A small self-supervised image encoder, trained from scratch.
Model: 5.08M parameters, layers 6.
Rows from block 3 of a small self-supervised image encoder, named by matrix and row number. Rows with one number belong to one neuron. Each number is 128 + 24 x the weight over its row's rms, rounded and kept within 0 to 255. All counts start at 0. Numbers have three digits each.
After each neuron's rows are labels from the 100 images, of 14976, where the neuron reaches its highest value: "lies over" is the class under the peak; "top examples" is what is common among them. Only what is clearly more common there than usual is listed. The data: drawn human figures in many poses. In brackets: how many of the 100, against the usual share in percent.
# fc1: MLP up (model.blocks.3.mlp.fc1.weight, 1024x256), inputs 64-127
# fc2: MLP down (model.blocks.3.mlp.fc2.weight, 256x1024, transposed), outputs 64-127

fc1.401:130105106127123119163118128094095142084094119126152138121117125121091149181127110143114081090144097110162149135133141087142138127160091123118104161130107131120117124130134154143118159134112128
fc2.401:121137134171139136099107134045096144169140126143138119109116182128106113165147141100141133120097152116177080178139095111124107126167121157138158120109161127083149144139110182089120168119149131
lies over: foot (37 vs 0.1)
top examples: arms up (29 vs 6.2)

fc1.18:085112142087088159149101123120128146145125116118145129164135127101161137127109168113138106117148145128099142168109104137096119135112118113167073164154075122170116127095153131119125142115149138
fc2.18:108152146116111123127139134157143145148140132154133145132157136131113162099119168188116142154115135135112155091152138128163138110139117140163132151156142123103100167168111144109159125126114145
lies over: leg (45 vs 1.7)
top examples: walking (38 vs 6.5); green trousers (33 vs 8.4)

fc1.593:118121154127162174140119124108088106105120112118155103110149081145177168099141100140133103173114112155104128167143115151137093127098093092162180134173145128153144148123142129152161124122118120
fc2.593:145109065116119107148123102133129097119100112111157107088084149144148082144157126144164121086099088121127157105119125114139156129132161119123111078135097131127169097176149104130124120122132134
lies over: head (54 vs 0.9)
top examples: brown top (35 vs 8.4)

fc1.108:091188107148110137119160113107138116114134111090151144125112123113091141116129088123137146124124106119140096130148122123148096119093117099151135141112155131123139149106161123098094112106131174
fc2.108:144158113114083124159146150112141143173114150139105121153136129135099150141125167158107147117087165146141130153151106127099187122166167080132144098127109115155166142133155102112088134138134110
lies over: leg (29 vs 1.7)
top examples: red trousers (61 vs 8.2); red top (31 vs 8.4)

fc1.691:125143117090135123114155196130124091133150158107142120133104087077189086119140101097097181099117113128133115121149115133085090137106184087136173190140139149128128122056124136090128177109151151
fc2.691:178174142161109161154135131116118139181127108131157148106130115147163143113144139115139129120088155125146150162114114108129168091143147112121122119119077123175148105170132129130129108113125062
lies over: torso (45 vs 1.7)
top examples: black top (85 vs 8.1); yellow trousers (32 vs 8.5)

fc1.689:115138102123124114143097149127109134126128157093185126113165150117128099142128096069128139078164161104131149127141132117130153137124087150076169106155117115094113141108172100108135109140133127
fc2.689:130099114113106113161146108135129126124106124111128082170134087110120149092104148139125144154116101085130133130164143108134157157125111172135117082157168112171137100138171132089156091111131116
lies over: head (29 vs 0.9)
top examples: black top (28 vs 8.1)

fc1.278:150128147165122140126194174109086122111154125137157110142148128123170120140177146166116140121122121125110104122112101165125149182113171103186140153141113135131138110134134156101142186144159183
fc2.278:174146148135120127158125134086140152138110114132151082115151120140117168151167161120172112137107111130122087112074099096135185082120118101134151166137096113160140085149110102120103129155127134
lies over: torso (39 vs 1.7)
top examples: yellow top (53 vs 8.7); yellow trousers (45 vs 8.5)

fc1.632:163182083133132110110139131102159126126124085060130162090095088169122113068116160138124132172117119111120159127140108080102154151113116155116136101094118148103125110125122169139147119140143111
fc2.632:117102109121145064123148156130141100099145135123148182141131150137114099119122074166149122111082113140094160053135152144111168138106137104131123111131122107150146110115120130099167124157104100
lies over: leg (28 vs 1.7)
top examples: white trousers (26 vs 8.2)

fc1.230:131143091150122164176156137157122124124142110071167114091137099129170115094092126135141161109111150170062153152122135104107118138133140081142125112102132182129093166100125078092144119169158121
fc2.230:104144157128135123142112124097153109058103153117134092156088164109129092137124108094112142124143154084142147155107125158146116112152181145110108100165135143105111120145105142133152096125159129
lies over: head (70 vs 0.9)
top examples: black top (27 vs 8.1)

fc1.288:127149110144117159132118139109118107132164122160173128170129148131155140117106169116140115125105144107106147130146096059106145134187101171108123118122132152111129115147142135182100182151088114
fc2.288:172146169120130141100126113090152133143122154135121143111123159168104152131157106113135154108123138161150115147105140173120128138080173138131220155106103172096114124114134101109131162120127111
lies over: foot (42 vs 0.1)
top examples: stocky (62 vs 31.6)

fc1.742:158130081108158110091129179140156123160115131121127116098128086120153117091175150167131120063126131147118135170161123111174142138138112112137122128151113151128126138103133114135143121136126172
fc2.742:163113169109134113152148162139101120112134142121100125134127158079154144136157116134081198133118114115148098100088119170126120119071126088142138121129109129181159143072100141092099147122139156
lies over: torso (82 vs 1.7)
top examples: stocky (61 vs 31.6)

fc1.594:101177120118128101105167130135131097130126154136130115157102121148113143128151112159125096143159169095141171127106158126105126126154078103094079143164109138131142097150175152118136099125119173
fc2.594:154092132131169129135088170114159128131095108162125182090144118139125189118118140149155113152135096102158102140120093110107084138158134187173137113134112129088176128156110093096109158131118146
lies over: leg (79 vs 1.7)
top examples: star jump (69 vs 6.2); stocky (62 vs 31.6); trousers: green (26 vs 8.4)

fc1.166:148163139136119119114133106139114157142152141092146136124142167129131137131125098144115135138117094127145113146115197135184166139133121125155156130118131104131132136132126153171160139108122104
fc2.166:134123116133135146119125152173122134095158118122128123106133117141112127090162146150124116130163138144150136141104120134117130096155116147105180129161124153127135112123123110104106164140079162
lies over: torso (50 vs 1.7)
top examples: white top (45 vs 8.6)

fc1.589:104129152066138116105102141122106124147118150092161116144151091100162174118127134151095108162144104152108120136128114132094134108128111107140116130145121167170158162114099137150133105139118163
fc2.589:131124139140149139155125102142147135101168136164173143134107178093085090122153112138146151111127122165159096074102083156140119101133122162140125123139095118092175080132155098113129149130100176
lies over: leg (28 vs 1.7)
top examples: star jump (45 vs 6.2); black trousers (35 vs 8.6)

fc1.193:113139121070160102159145127117105136135131152094095129167123135121162149179115142106097121150129103134150090153128120123125150093118141088133151119150122101128116117141169134129104146134098117
fc2.193:147135105117138146137092141128128182188123087124142137113089102136125135143119157087171141102106091123183093135125136148087177143127134152148122095169131130096143097122082137077137108142143102
lies over: torso (40 vs 1.7)
top examples: black top (52 vs 8.1)

fc1.580:100104140148104149132140178156141087151102151113145103129074135104153083107153143080137128129131112129129127075164100139162118145135146139127103162116140116127089155176153181109112147132165154
fc2.580:141145119121144151139145125146136199142156134107141120095110142139131126115137113138132129115173110133190168158128119108100117131125157116127148110088121126081105138131118154075136133119082158
lies over: torso (44 vs 1.7); leg (26 vs 1.7)
top examples: blue trousers (41 vs 8.4); blue top (31 vs 8)

fc1.330:145151112134131141111100131132133113171139097137167128137106137113126082137141135106102082133124087103128149150120105103102123153117116138135158126142113151170139132134124125127115087146086147
fc2.330:112109149160118130110110100107126117115124092160122136107127135163094143134111106118120129105156100134112130102109126151130129123109124116114157150097070153147202114124132089118104124109106109
lies over: torso (36 vs 1.7); leg (30 vs 1.7)
top examples: arms up (25 vs 6.2)

fc1.635:111124159119149122133142172129136101122148155109123114157149113140128143148122146133125123143131134128118151049134082178130137113092134156135127167151141164126100136087155137161137126119133155
fc2.635:154125139141069107175136142128170154140123079127103103106156116119125119138172089124150136150144129117108076142089143101162132124075087122139116165152100117140132111139136080115095136092153145
lies over: torso (51 vs 1.7)
top examples: yellow top (32 vs 8.7); green top (25 vs 8.1)

fc1.481:148086143124124127130081166137119152123135132073165123129128119135136137147131090127153139161105109155135145106140099122127078135139140127116153137133143124128115086152121100115145190148157117
fc2.481:138139129159134120114153159086155118121113090160150103116152110127125105106132157144144120127133146140126109164104132127096114137169123099164140140112107148126126142103127168072151120160115126
lies over: head (25 vs 0.9)
top examples: black top (64 vs 8.1); black trousers (37 vs 8.6)

fc1.718:151113138185153114162126093058121140124142093084157118130141143155095146149156145098094116128175188136109085144097124136129135158150076122140138115147141140164120072150137160138098195136128147
fc2.718:098129109111122145119106156128142129125124160144128143125160155140137136102131151132134168156151093186127128159109112189091135094136115083128106088114128117117110136132140095107087159145101146
lies over: head (44 vs 0.9)
top examples: black top (53 vs 8.1)

fc1.671:138115138095172122133162127116147131147144129155109137153132124075115145159128157134152134086120040130150141094144113096138156144114115132141133148086113123140144097128130099155134157100095113
fc2.671:158134110119127162127122124148115130100113086167149140151155136143107187156110090118130149113181150141119149162110085123161133109114126131140098104157128108098141129089121128106121102164124126
lies over: torso (36 vs 1.7)
top examples: pink top (61 vs 8.6); pink trousers (36 vs 8.1)

fc1.251:155093114129154114160158125124126134150174105133152124110121108144127149116143104143169151172106137122116111111142108145150109123126112169131150108157134140128146126151121123104114123138178113
fc2.251:065132085132146132118146152092110104127161175096134075101072164112102137163104101135135135076125132147129161149130123144118096155131160097140143156131115131073130172112112124172108115154124153
lies over: head (52 vs 0.9)
top examples: brown top (27 vs 8.4)